{
  "crop_scale_min": 0.8,
  "encoder_layers": 12,
  "encoder_positions": "conv",
  "text_encoder_layers": 10,
  "text_encoder_mlp_ratio": 2,
  "eps": 1e-08
}
Rows from block 9 of the image encoder of a small contrastive image-text model, named by matrix and row number. Rows with one number belong to one neuron. Each number is 128 + 24 x the weight over its row's rms, rounded and kept within 0 to 255. All counts start at 0. After the name is the row's rms in percent of the matrix's.
After each neuron's rows are labels from the 100 images, of 14976, where the neuron reaches its highest value: "peak on" is the class under the peak. Only what is clearly more common there than usual is listed. The data: rendered dice on a table.
# fc1: MLP up (encoder.blocks.9.mlp.fc1.weight, 576x192), inputs 0-95
# fc2: MLP down (encoder.blocks.9.mlp.fc2.weight, 192x576, transposed), outputs 0-95

fc1.276 090 [122 154 131 165 110 125 126 151 127 163 170 117 153 106 117 118 112 125 186 111 126 149 121 147 130 156 145 127 132 123  91 139 122 134 125  88 171 122  96 123 141 110 100 105  76 141 133 107 148 106 121  99 146 113  88 120 147 110  95 100 118 128 116 125 144 138  98 104 116 113 117 127 161 130 154 116 115 135 108 129 107 107 157 132 101 107 203 135 113  97 124 102 187 138 160 153]
fc2.276 075 [164 133  99 100 139 119 156 156 127 151 151 123 158 142 144  88  87  95  93 147  95  63  76 149 103 118 109 134 125 125 120 122 108 141 121 104 111 100 161 109 126 172 130 117 127 132 110 112 135 146 150 120 115 144 122 136  96 169 175 133 150 116 147 169 146 157 139 131 149 133 131 105 150  99 118 139 151 162 116 130 115 116 161 114 130 122 159  64 150 164  88  98 106 143 171 107]
peak on: die with four on top

fc1.120 089 [ 92 133 140 138 148  88 167 116 138 122 157 142 126 149  92 124 139 157 118 134 153 144 154 137 151 112 142 140  95 131 141 110 137 156 108 127  84  81 151 140  75 112 144 164 157 101 171 135 133  86 103 149 147 118 127 112 106 148 114 119 157 146 166 137 162 141 139 102 138 122 126 162 163 115 126 128  83 134 152 141 145 161 130 176 129 129 142 125 119 110 148 119 129 142 104  99]
fc2.120 075 [152 151 166 152 135 126 138 110 157  72 137 112 109 111  95  93 148 102 138  96 122 153  90  67 109 146 125 134 134 187 126  99 143  97  94 121 109 165 107 154 170 127 138  97 147 131 114 158 151 117 130 115 110 116 134 124 169 104 144 171 106 157 120 124 126 121 141 150 104  96 113 135 101 132 138 150 154 112 116 153  89 144 135 189 146 172 154 145  73  95 147 149 151 121 108 136]
peak on: die with three on top

fc1.534 108 [116 103 132 160  96  96  87 160 143 147 178 137 136 125 114 162 118 145 111 137 146 135 136 119 139 124 149 125 135  88  89  92 151 174 124 105 169 139 173 110  96 110 107 124 125 164 112  97 122 142  96 139 129 107 132 109  86 143 121 168 189 118 154  98 138 135 145 131  92 146 119 106 151 143 139  85 133 113 100 123 138  95  98 142 150 102 128  96 171  76 132 156 113 168 137 137]
fc2.534 133 [113 180 107  83 153 135 141 152 101 127  90 135 112 129 118 115 142 149 142 148  82 124  87 156 111 179 102 109 103 168 152 141 154 123 108 133 100 130 139 168 159 105 116 141 154 133 137 145 116 135 107 133 117 158 112 129 174 167 119 126  78 101 125 114 155 159 126 126 154 125 113 136 119 134 103 125 105 116 108 166 167 191 144 113 131 118  80 139  91 124 122 134 146 142 108 147]
peak on: die with six on top; die with three on top

fc1.53 060 [109 145 149 122 133 140 145 113 162 137 112 156 135  92 138 153 148 127 100 118 165 109 128 125 111 124 104 116 132 102 155 122 126 110 149 122 153 132 151 177 131  96 120 129 132 132 155 197 113 150 107 135 116 162 146 151 141 113  82 151 112  91 126 183 118 126 152 193 143 105 104 135  90  94  87 161 111  86 116 181 142 112 128 115 145 154 137 158 130 100 150 102 156 148 135  87]
fc2.53 076 [125 130 108 157  98 110  90 153 123 130 140  96 139 174  93 121 106 124 162 126 137 150 131 125 165 153 128 136 147 156 101 120 112 132 129 127 142 109 117  86 136 123 103 119 138 151  83 145 134 133 194 138 143 131 151 118 117 142 164 119  97 141 123 101  61 124 120 155 119  87 175 158 193 111  83 120 186 142 141 147 134 151 129 157 128 112 148 127 110 124 100 132 122 136 124 103]
peak on: die with one on top

fc1.227 080 [ 86 125 148 180 155 150 124 123 145 145 131 106 140 153 121 154 171  90 131 128 112 138 126 154 147 154 142  80 152 179 165 151 158 152 137 118 111 163 156 151 144 113  95 112 139 112 112 136 100 120 140 146 126 137 137 133 116 138 115 128 134 128 129 151 164 100  88 132 159 116  88 114 120 121 152  99 114 102 109 143 118 143 156 138 144 118 144 141 105 134  96 121 137 116 120  97]
fc2.227 082 [166 119 166 122  91 142 114 155 137 147 122 154 128 129 117  91 147 137 143  96 163 106 110 102 148  91 109  93 128 105 141 116 109 120  78 142 119 108 137  87 114 138 151 110 124 135 135 127 126 112 109 131 156 128 132 109 114 108 144 133 136 111 136 121  86 177 134 110 101 156  90 144 128 142  84 164 134  65 184  85 141 119 112 154 119 123  85 148 125 151 111 137 108 127 172 127]
peak on: die with four on top

fc1.32 109 [177 111  85  79 141 126  80 160  90 129 145  96 104 121  96 116 155 120 151 124 125 142 157 154 101 127 138  65 112 158 140 155 158 125 112 135 138 141 121 144 160 144 143 136 166 136 153 140 134 122 161 125 155 160  93 116 122 156 123 154 121 114 141 138 168 113 126 133 156  94 143 141 124 124 115 134  89 149 162 129  92 130 161 101 123 140 110 135 142  79 143 138 105 154 183 103]
fc2.32 133 [145 135 121 137 123 123  91 130  82 100  97 111 112 127  92 125 134 107  94 111 146 119 161 108 105 179  86 105 121 136 162 102 169 102 141 127 166  97 146 133 121 149 125 153  85  80 109 141 132 130  79 138 170 171 192 130 137 142 128  99 112 142 151 151 145 122 144 129 154 148 101 171  91 135  85 181 117 123 128 140 174 126 153 133 119 133 157 134 120 125 146 167 135  88 142 154]
peak on: die with one on top

fc1.505 053 [114  86 164 154  98 125 109 147 192 143 117 138 164 132 133 129 196 113 163 101 150 152 111 148 131 128 137 151 128  78 150 115 152 100 145 100 166 127 139 122 155 155 111  96 142 109 100 158  84 152 150 140 170 130 124 131 146 147 163 172  98 135 145 120 107 120 117 160 122 150 109 151 129 156 120 177 146 108  98 158 105 122 133  96 120 103 147 129 133 159 139  97 135 160 157 150]
fc2.505 066 [139 123 146 101 112 168 123  89 117 111 104  98 160 108 159  92 191  93 154 153 107 104 129 129  86 133 138 132 107 115 126 104 103 150 109 135  97  90 137 141 155 135 125 146 107 143 130 122  68 129 121 113 132 169 102 139  85 111  77 115 122 139 172 125 119 144 129  86 172 123 150 124 162 165 146 128  98 123 113 116  81 119 196 109 120  83 117 145  94 109 165  83  87 126 172 156]
peak on: die with six on top

fc1.87 135 [155 118 122 176 153 153 134 119 157 130 138 113 124 140 125 142 123 134 173 158  99 121 107 143 138 143 126 116 114 173 137 139 167 161 137  98 149 134 128 136  96 114  90 112 165 138 171 168 133 128 139 105 123 144 110 134 143 141 133 116 144  96 141 146 159 138 133 151 143  92  70 164 135 125 153  73  78 119 118 170  98  96 134 132 133 142 163 107 161  98 128 164 155 140 115 129]
fc2.87 131 [130 139 137 134  89 126  79 141 109 176 178 120 127 109 138  82 154 170 128 117  94 109 131 116 124 161 120 152 112 165 109 144 126 123  94 141 153 159  90 136 128  75 119 121 126 105 110 159 154 105 116 140 101  87 131  98  96 110 156  98 158 118 126 125  62 144 138 157 113 139 131 109 149 140 107 106 119 128 110 135 136 138 116 100 123 136 106 111 147 132  96 137 144 134 205 113]
peak on: die with four on top

fc1.236 082 [137 107 119 116 140 114 127 131 136 127 115 126 166 133 142 128 150 121  92 119 124 131  62 135 117 115 114 159 144 156 118 151  80 113 110 108 130 187 146 107  82 160 144 113 118 107 158 112  89 118 142 116 109 185 158 117 164 150 115 112 172 157 115 136 108 129 128 139 152 109 129 142 142 130  80 118 108  96 139 141 137 113 128 162 164 124 144 110 118 143  89 100 155 103 135 123]
fc2.236 084 [109 150 104 122 147 119 159 168 156 101 135 191 143 154 171  72  87 128  96 118 134 140 130 120 149 202 122 109 153 100  89 104 151 142 128 119 119 135 133 136 139 112  94 128 117 160 122 109 138 106 128 142  93 128 156 146 105 118 131 126 103 118  95 145 137 118 109 116  90 157 123 131 156 142 108  92 189 119 130 148 110 183 150 160 154 145 159 156 127 107 113 169 124 145  84 120]
peak on: die with six on top; die with five on top

fc1.150 073 [126 159 156 171 156 135 119 153 159  87 124 152 137 135 116 147 144 160 142 126 110  90 110 153 137 124  95  62  93 153  81 154 127 146 120 127 152 154 161 151 102 130  88 142 108 107 137 134  56  81 118 132 159 119 138 130 150 133 170 131 112 109 120 109 100 154 117 174 107 107 149 117 116 103 160 158 101 107 135 161 102 139 143 135 127 143 117 113 131 103 134  90 117 151 134 128]
fc2.150 080 [116 134 115 120 137 129  93 102  92 142 166 100 147 110 127 140 112 114 120 134 173 119 122 148 141 112 149  89 135  90 133 141 120  76 146 149 137 112 144 128 200  97 103 135 167 109 111 106 125 157 138 166 170 151 149 137 128 135  95 132 126 165 148 130 179 123 106 135 149 162 128 124 100  95 119 149 135 106 154  88  96  94 113 133 133 100  96 127 147 102 129 154 108 113 146 151]
peak on: die with four on top

fc1.113 070 [144 115 140 161 123 122 126 132 135  90 155 128 114 131 145 116 119 137 110 144 138 163  81 134  78 118 149  98 138 121 150 162 100 156 176 156 140  96 140 109 101 109 120 102 145 165 121 169 104 148 134 154 142  96 125 170 121 116 146 123 121 115 147 157 132 127 160 138 112  95 126  80 107 162 115 134 159 125 155 131 108 125 151 127 100  99 135 121 179 170 139  92 105 153 130 107]
fc2.113 085 [176 113 184 135 182 125 121 132 145 134 129 128 155 123 110 158 137  91  91 165 112 102 162 189 139 164  96 117 122 135 160 108 127 132 102 118 111 114 117 202 119 120  85 112 134 126 132 149 153 147 139  98 117 114 129 115  80 114 137 118  91 165 151 142 160  98 138 131 132 103 146 144 160 129 127 145 141  96 141 112 135 123 108 137 126 108 143  96 117 107 143 162 152 163 117 127]
peak on: die with six on top

fc1.218 086 [127 141 159 147 149 126 137 115 120 125 132 142 178 110 147  79 152 130 152 128 194 119 121 154 157  99 146 108 160 101 118 131  97  99 122 154 144 129 140 151 126 122 128 109 169 142  98 101 165 133 127 120 137 112 107 132 144 140 128 125 146 102 105 106 141 106 139 137 162 138 143 100 170 169 119 163 138 128 125 137 124  98  88 136 137 104 132 138 130 140 150  88 114 117  92 137]
fc2.218 089 [128 142 138 121 122 151 119 120 151 118 106 104  94 114 101 153 121 145 103 198 143 128 151 132 123 116  79 159 123 132 141 147 150 135 151 120 113 121 117  92 129 132 104 146 158 130 115 151 108 132 161 121 171 112 122 130 116 194 122 102 156 166 116 115 134 117 153 133 108 176 120  96 112 150 119 164 107 153 135 124 141 117  15 124 130 160  73 154 119 108 157 135 139 150 158 138]
peak on: die with six on top

fc1.448 093 [131  89 175 110 165 103 123 100 129 128 138  84 104  99 141 121 155 151 131 126 166 108 131 128 163 117 108 108 142  98 107 159 142 135 106 113 143 162 137 182 135  86  96  97 184 150 127 119 141 112 168 107 147 177 153 136 130 105  94 150 100 145 106 140 120 133 173 159 119 110 110 141 118  97  90 138 111 114 130 139 133 117 122 118 125 129 140 168 103 139 130 145 115  94 136 105]
fc2.448 095 [110 174  89 142 123 153 152 139  99 166 135 101 101 130 161 142 113 128 130 108  95 103  90 126 118 169 141  79 151 126 100 136 108 156 102 137 151 124 133 129 160 201 104 119 132 130 140 138 154 169 100  77 122 138 133 116 166 176 146 118  92 128 130 137  91 114 112 152 124 158 118 143 124 122 133 121 142 131 149  99 167 158 104 133 131  96 169 143 122 143 129 117 141 138 111 107]
peak on: die with one on top; die with three on top

fc1.139 124 [141 134 178 137 132 124 141 178 152 115 144 153 132 144 135 127 131 159 129  87 100 138 165 124 175 125 143 132 127 144 186 138 128  78 125 123 135 130  99 101  90 173 125 163  89 170 119 146 134 103 102 149  96 141 104 142 112 175 115  96  90 147 154 162 147 160 146 154 138 102  95 134  99 120 185 133  84 105 106 146 128 151 161 156 111 122 136 162 133 152 102 181 121 129 110 111]
fc2.139 116 [151 126 157  74 108 127 107 160 135  95 163 100 138 111  94 100 165 107 149 107 154 127 126 136 138 134 126 141  76  92 106 124 125 146 135 115 127 134 135 122 140 124 113  97 155 124 120 114 102 117 112 144 150 131 147 127 124 152 137 141 129 100 107 110 149 135  96 103 123 158 109 131 103 126  99 136 155 135 124 141  84 117 109 104 147 104 125 149 140 109 170 117 101 174 152 159]
peak on: die with four on top; die with six on top

fc1.186 100 [143 145 161 191 157 102  98 121 150 113 143 121 170  91 149 159 120 130 173 119  99 178 119 159 137 155 108 129 115 127 170 165 115 108 154 111 107 115  96 156 138 109 116 124 159  87 116 175 139 128 129 131 125  89 109 101  91 138 120  95 168 104 127 133 101  98  95 129 160 110 142 100 139 123 144 122 130 139 123 134  85 106 147 139  65 125 164 150  80 133 122 154 144 112 141 122]
fc2.186 089 [101 114 119 129  93 165 175 116  87 172 118 128 117 128 150 132 134 137 145 119  87  96 112 123 112 123  99 127 166 103 144 127 146 136 119 140 114  99 157 126 123 169 132  74 112 153 135 134 107 126 112 116 125 128 127 141 160 101 136 148  92 132  79 108 164 141 148 136 142 140 119 164 154 157  94 130 120 130 103  87 128 123 119 134 147 118 104 104  97 122 103 124 116 101 180 116]
peak on: die with four on top